config = dict(
    arch='vit',
    model='image classifier',
    dataset='made-up ball-and-stick molecule models',
    train_examples=195000,
    image_size=48,
    crop_scale_min=0.8,
    horizontal_flip=True,
    targets=['balls', 'style'],
    num_classes=[10, 3],
    norm='layernorm',
    norm_position='pre',
    activation='gelu',
    mlp_ratio=2,
    head_dim=64,
    fused_qkv=False,
    bias='none',
    qk_norm=False,
    parallel_block=False,
    inner_norm=False,
    moe='top_k',
    drop_path=0.05,
    num_experts=32,
    moe_every=2,
    expert_mlp_ratio=0.25,
    experts_per_token=2,
    shared_expert=False,
    patch_size=[8, 8],
    conv_stem=True,
    layers=14,
    width=128,
    positions='learned',
    pooling='class_token',
    label_smoothing=0.2,
    loss='cross_entropy',
    residual_init='none',
    optimizer='soap',
    beta2=0.99,
    lr=0.0026,
    beta1=0.95,
    shampoo_beta=0.99,
    eps=1e-08,
    precondition_frequency=20,
    max_precond_dim=512,
    one_sided=True,
    adamw_lr_other_params=0.0012,
    grad_clip=3.0,
    steps=23800,
    batch_size=128,
    epochs=15.6,
    lr_schedule='cosine',
    final_lr_fraction=0.01,
    warmup_steps=1190,
    weight_decay=0.04,
    adamw_weight_decay_other_params=0.01,
)
Rows from block 11 of a small image classifier, named by matrix and row number. Rows with one number within an expert belong to one neuron, the router's apart. Each number is 500 + 40 x the weight over its row's rms, rounded and kept within 0 to 999. All counts start at 0. Numbers have three digits each.
After each expert's rows are labels from the 100 images, of 14976, where the router gives the expert most weight on average: "top examples" is what is common among them; "colour at peak" is the nearest of a few named colours to the mean colour under the peak. Only what is clearly more common there than usual is listed. The data: made-up ball-and-stick molecule models. In brackets: how many of the 100.
# router: router (model.blocks.11.mlp.router.weight, 32x128, trained with AdamW), inputs 64-127
# up: expert up (model.blocks.11.mlp.up, 32x32x128), inputs 64-127
# down: expert down (model.blocks.11.mlp.down, 32x128x32, transposed), outputs 64-127

# expert 29
router.29:477569528508449537446435493535501527446465501501514581428476436552498499484497527519526501507482455500444479529434586527483493496502506545499563455503520450462428478515531543454481511495566480
up.0:491446499479506514502431552462461566546593512428526469484469502532552443485535463501442453541490480524534536546581480474478539546444513474440481533507565562517566488485538461471530557499443504
down.0:474553475491551555480516496507510420439479459567435539524514556494413571503516556498505489470494523422450507561543472495484457452468531495527483537482456455593505519535437587542495540497524530
up.1:537526525518479531491528556516469497492517530515504607501468562508511595467465512622511459618493447440485547418503466481492482575488476552463479486459431465508459486473416518469502540488475492
down.1:557550481509477544484452472601553489438481537491505481508473602455454574553500545454582458508512523419433475480428452504561450512475600520518501500491441444515535527437468577425499506470504491
up.2:460470467563500568449469559409468513498544518524442478548513514464492477480492475505456425449496581446459553573486444556474508543471506449539437522510500505530537485466454481510515509467534497
down.2:484524501477491422498474479502512548571511536495606551438554415581537447499549434453456488435499493492408481480484447518509494507503527460460509487526531476491498476530505488492422429418450531
up.3:520444463491505512465580471469494512453492522491483442453538513527491481507507430485521552386444590423523447531486512527540493449554416460485509456464490430505470465522493501569485478477503518
down.3:511392496519534506441459444519572506476530484460424421539531469418450515505448489473523508446487543470507451545496458530625503481507504460484494522492450459540512547463517541536488519417451540
top examples: small balls on sticks (60); balls: eleven (54)
colour at peak: white (52)

# expert 12
router.12:440510464506501518485463449531453424442480511544499557472408539448455552500528487454501507488473510517519553514454519465517505550537531534562472522478506444519461441553522568504408516438495445
up.0:466476567479523455533530522522562539519596565461491569526522505539569432535419511500510515524484530463487455491441431525558411471467495444475504516555478524514521474446539579548505490486462602
down.0:476501472461531492543512456534563584497448538481449491529561517541494506587513502429539562496458553452543468499456491507531454486553544447537465515496455481475526497486483512517445483461499565
up.1:557565491460473488501556471444475469533449521492480419521498499503607431478470460479460450445439492582535467544475479503500482574473521506485537532551522518488463540495494517502544557512505520
down.1:443563451477426564450458474491507522518517500529497536545475478501497454429543490522530437539496512491568511476532514491490446512540500491502505423453499542548361458550489477492564525534577478
up.2:517483492470501497519434572528479482511502570444519546476536493606580501499474449490472477489526490485479555456521421491413475538454484504442550508465493517462533528537523479483494481518485495
down.2:486544491460460507501592515473419511442439487521472537540430427583461446469509473463473554495432439530436470535553573461448503526464509459490518533488570483512512488510532556523524500572479519
up.3:553466584528489468516472466536537529498568525480488551509521479551567427515537495477501484534484544512571478473494468485543479410477530459444501515601506489572512417443598509544499533498453561
down.3:455482461504577504529452449552579436502488539492435497531586494451491535548518505547533475536499532435495500445452437443532523528559497479564447526462486494526533534486506564498528431426480468
top examples: balls: nine (89); balls and sticks (68)
colour at peak: brown (32)

# expert 17
router.17:534512524543544526486461456527487499476517486501553515435420501471530559493525514498454484513505555573494543499508613461528502480492480565566511483560517508485513470524525557543483516462602450
up.0:543456451417518470578572554437458479438543509468525425519462600476519493491443474498453501528429469523482484537538509538540547496494488488526551497486509528514563487456469519505525515496462485
down.0:536534495526427474476563588486473554501484437481497444479447490543521476436464467478426563492546433526465446517552523530496514480426462528450558508514522478516486503497491442453518589572457490
up.1:503535479485509430481493587465434514523530514457487545422477450570476474557527443548465589494521484500487515511513516527506449534528491511516467449516463419501506398557543406414447498408508530
down.1:465457580515575413549466464533566476534475467521488526439563511464489474558471489549521506517560533498500495487480511425539510480447521514523435540520512554467581466555533516438435482441530544
up.2:496529547594483528554494428513525493478445503546540471539566551440538504544502555423456424539458455503499511493480440452447552556443498540547511546502515478439488539496433549502449438481567457
down.2:529538483499488554454455551483461553490475532477553452552433524455476483399480534530480442457538520500439447582489532490527544475503542502510532522502494443632444463443511598532552498472512451
up.3:492547555511474573510501546491498531479482518506426563530480494565492427452521533512444508517552494537491517561479473509428435529461466504447484519472543497528504476485526460521533470533510416
down.3:504431513600557471523471483483537386531450563495489478490543476470536527489498467506500525464515567427509531499500487449467561476544521485459485524444455504473478542524415486487469529463532533
top examples: dark backdrop (83); small balls on sticks (77); balls: nine (35)
colour at peak: black (70)

# expert 9
router.9:465560496522442525436465423557514505434492524530538498487438466465475477503472488565510484476499545494421503532487536475506537523510464522521496440490517472503450499501549568504460477493578419
up.4:494541531561454511433547473489493478564499500544495521514514464541430502481506480557554451508517472561395516482496493519518490526513568449483515539485491565504474560566500564430545549614486478
down.4:421542509484523499423406473526537485460488524573496505540492521489442495586468502456602551472511551492490462539478497537540417527510573500571538513488503510535472513561492568478585533485475524
up.5:538509512498504550551478566535455585432558492483533465459423505505518518513469436471518495483541485453572507444485422492431491462497478539475496517566449572490599486374505503449461531499478474
down.5:470420483500438508512485516513480422522520394517480472542458501490486520457523463540461494557551530531517551514513482419488502604437465474444496558485573444524509533536553533499507479458564545
up.6:491473510509506551565451546448494509501437472531498511459433513505534504515495425464477512543455504523468550528620538489406536472445519525485509502534532498514540442502524485443459557484568457
down.6:450481460497443504562512562488503547568497532480537541446476501521560452453506503511521445532479446524508513503547503467436544503416499490450494478537482534502559486471562445461506480627493503
up.7:465447470466553549491574515417458486444524500488498491466441525415448558510494499462483514462483489449525503483550578459500507530524426553519477488497474493531480535480428483475535478507519478
down.7:524506455562417526412497498499520469452518467440415463527519531480487567522507480534549477487504521422519528532548477499526492537487569465470435500434450454545452552527425516465463550513533512
top examples: dark backdrop (81); balls: nine (80)
colour at peak: black (66)

# expert 25
router.25:502512510542476516482467430559497497476526499525541538507380448483493427504497477556479477475501562515471545532502565467497464548461546543526505430519547497508472497554512546489506494478556426
up.4:513432488513576465493502488447547453488476461488508407469534497455467554537453474503572468471456553466475470494507555525533494487519480473512463449499456458518517494517476538560457503497508514
down.4:476476497489451547443529484458464495462506461474485491553521548471455555497452527416529518438485517467462497505535515519491528458380516452521502628497487503539479534529493467481540544560525488
up.5:531480499551469532495563511540477507499504482488519532508555528503517515483527559473460470541511459497547483499493402505457506499429511536479531527468529448463517515525499445486487482507512483
down.5:517440500552487511513527494587528581499488461520524461507493520434467498481509519529472449495504515543480419525475455508564536446522544551490498482541460522514522482484488519493519398476513488
up.6:556536563504491466505528502527459522521483543415575523486463484569496443563546494485449502528464472556466520499438453525425472559486465537525545489555563476454534466460506448529465433466422480
down.6:509523574491532447491426441541561490499458482539471514527522504494436453560462541435542545486540546528496418516430546517561493475472546500589513537541483524488524464544520520502484494485505551
up.7:508528510484466612489491520451554450415524497550500509548485501462545515406467526544476434524505506469473579463551455529526550448465548544521446537475490513505483560484450527487571572492514449
down.7:494502514453522560514421547546517462446466458538519548481516557455480556518490517554507484586460504486497599449529507438489494576481557554499438474505453514504503510509456507414420547418570433
top examples: balls: six (70); space-filling (65)
colour at peak: grey (32)

# expert 2
router.2:517431558430503507518529449517554510458443469470490515441581451476490463458472540517526517504449435495459503497529467506515530499457475425486462460511515560571520556553515594553552468515434508
up.4:567452546524510531556506461535531525495499546479512520570515511434511496473484609456520577557410407531462516430497497525540455526496411470515505523467525578548523572465532555600578458497485508
down.4:446547453508524542428493535441394502529509438473515471420511514545490521554538418458494486441561552489471501603571479468491476527473552526494490514503463455511443470513466479412433604541517547
up.5:437560475482505509506465538518465547486430484526529560500445529493505542544487503487504472516488510549456548510500534443478458535457529541536518502547519477501550426505501478447495556536565545
down.5:527467510461490499522464478537580485572556537475552556551479452463497440449465494539513456514495440547518521448472488490534459516505510459491490467514562582516580505518554466529569441496474460
up.6:436578535467480482525466493518481485530474479607444553516473507500548477531500488502516517492525524522549525529569560457477506508492537485537501539558551549518489516499454492450476528459581534
down.6:548489491471503479499440551517537526540562544386577541495490497489478470481463528545463449554497434548492512427450489533545462502494497481501497435529538507537527439504548450532547402481488459
up.7:466550509507518452508522489535471467609463506600480502482542449521594546550515537459520497474512516461526510467535535469479505563480509398550473498468499544493579541513442546503500516508593503
down.7:515470504490524522524532482519516477573514474463493525557442539453503433404481515434520577510469483539559482550539487513514540447416450551451499542557566547594521519484545514529535537507466474
top examples: space-filling (97); balls: twelve (63); balls: eleven (30)
colour at peak: grey (41); brown (32)

# expert 7
router.7:484507526464496467533440437519461518459512541500520505494550475468524458443525490466537557524436520464461515530515548464477567480495462485498462469522473506500476574517464594531442508523522487
up.4:485522510546445577453475546477514488465458485531519519567474555440479516430491508578562496485497503430482552513513476522501466440523519590496469523442416560485419466540472543470513528513519457
down.4:489551447517440507402425505548526466465480514556533514546477549437431551543484543476557446484573503480447506480462438490572442513429575553555534521480439497520493522462468542433580570540488501
up.5:495540543488480504499437474510560505469399522552487559532460476509571515539484487488461589465571522479484537475493521469465524456460547503478568549488493548543499483492492522503492537540535524
down.5:565530443457473502523538478545457517491509505408515543498494510543466482456502503477489493537433404509539477452467456518431408496556485482467549465521510524476514496501513494517525446483516484
up.6:499545521440489524514474478562515499467554571520550551568540564502494513558477465465545533525484487463536500500489462496486483465464477529522523531504509597481538494385503539600491491511459512
down.6:517514516443496510556593500445487395545517481455423594452499463524524502437506461450490500554502453491563455499562520474439557457479522499448498542490499526541421529553504514522530523482533485
up.7:455488518547533485473439578498481585450435471549547532471542496496486485490537539559435483504461558545493549547515545488525508510508499429537451483578558499496523447578526457442436507528545556
down.7:468435564482614496489506508453485528543543426444475473454493456503503512458489463527437558453516586526542451572573581453462570520499507506478474501496522539528469539555522494529526559457516480
top examples: space-filling (94); balls: four (73)
colour at peak: brown (32); grey (26)

# expert 30
router.30:454549506559523514467451435522562517461464465500482557492425430499444513549506485558531504448484536544486513492518513526466500477559500507517505478494513479531456463534514502548479488510589430
up.0:563495463505487518452529507446436543507491536473510555549509526534510479500578583522509498527450410507484492556504442499433412498488454560476478503534542504508495406463526551541502533479480470
down.0:515429461529517532555487459544569466530543548497472475527591518478519511504488481475493523467497572455574496502484462514560492463512516474473494529478473512494525557461484475582472443436465506
up.1:519525519569439585454455520459536496498498529578423492591511522426545508437529571545494494505461499529511515545595484553504526532467533497494527558482481541553434566519488450495552561458547480
down.1:484558494523527489460441509553556474521509551541537512530534484437447523532492531466588473519490472469478480460433467488578487513455576487541507469467480544473535551495527532481561499491452570
up.2:577535478511471501550522452559494501480454522486512520530525612523507463519536548515528534551453466503564502502423431501489494511484488527477519522502459518421521472479452563512495492489421504
down.2:478470490475552464504498506494533572521576487465485428475554456528536516529513471542487421507466514437514532429464479502522522531544551442473474384492470494452472454543490468498459475480466516
up.3:530535504528435515511554487482483507548521555485515550514488494545500460493537487539497531504461462493523537491471460525424537473496409516484528541496555509504462518480486521550512457503483444
down.3:436441530537524447442466483533516481551521448540478462447575457433510482472556462543542482516564515504491523490494488451539535498547576484462425443518496484519474492555481477446470523437534529
top examples: dark backdrop (95); balls: nine (93)
colour at peak: brown (42)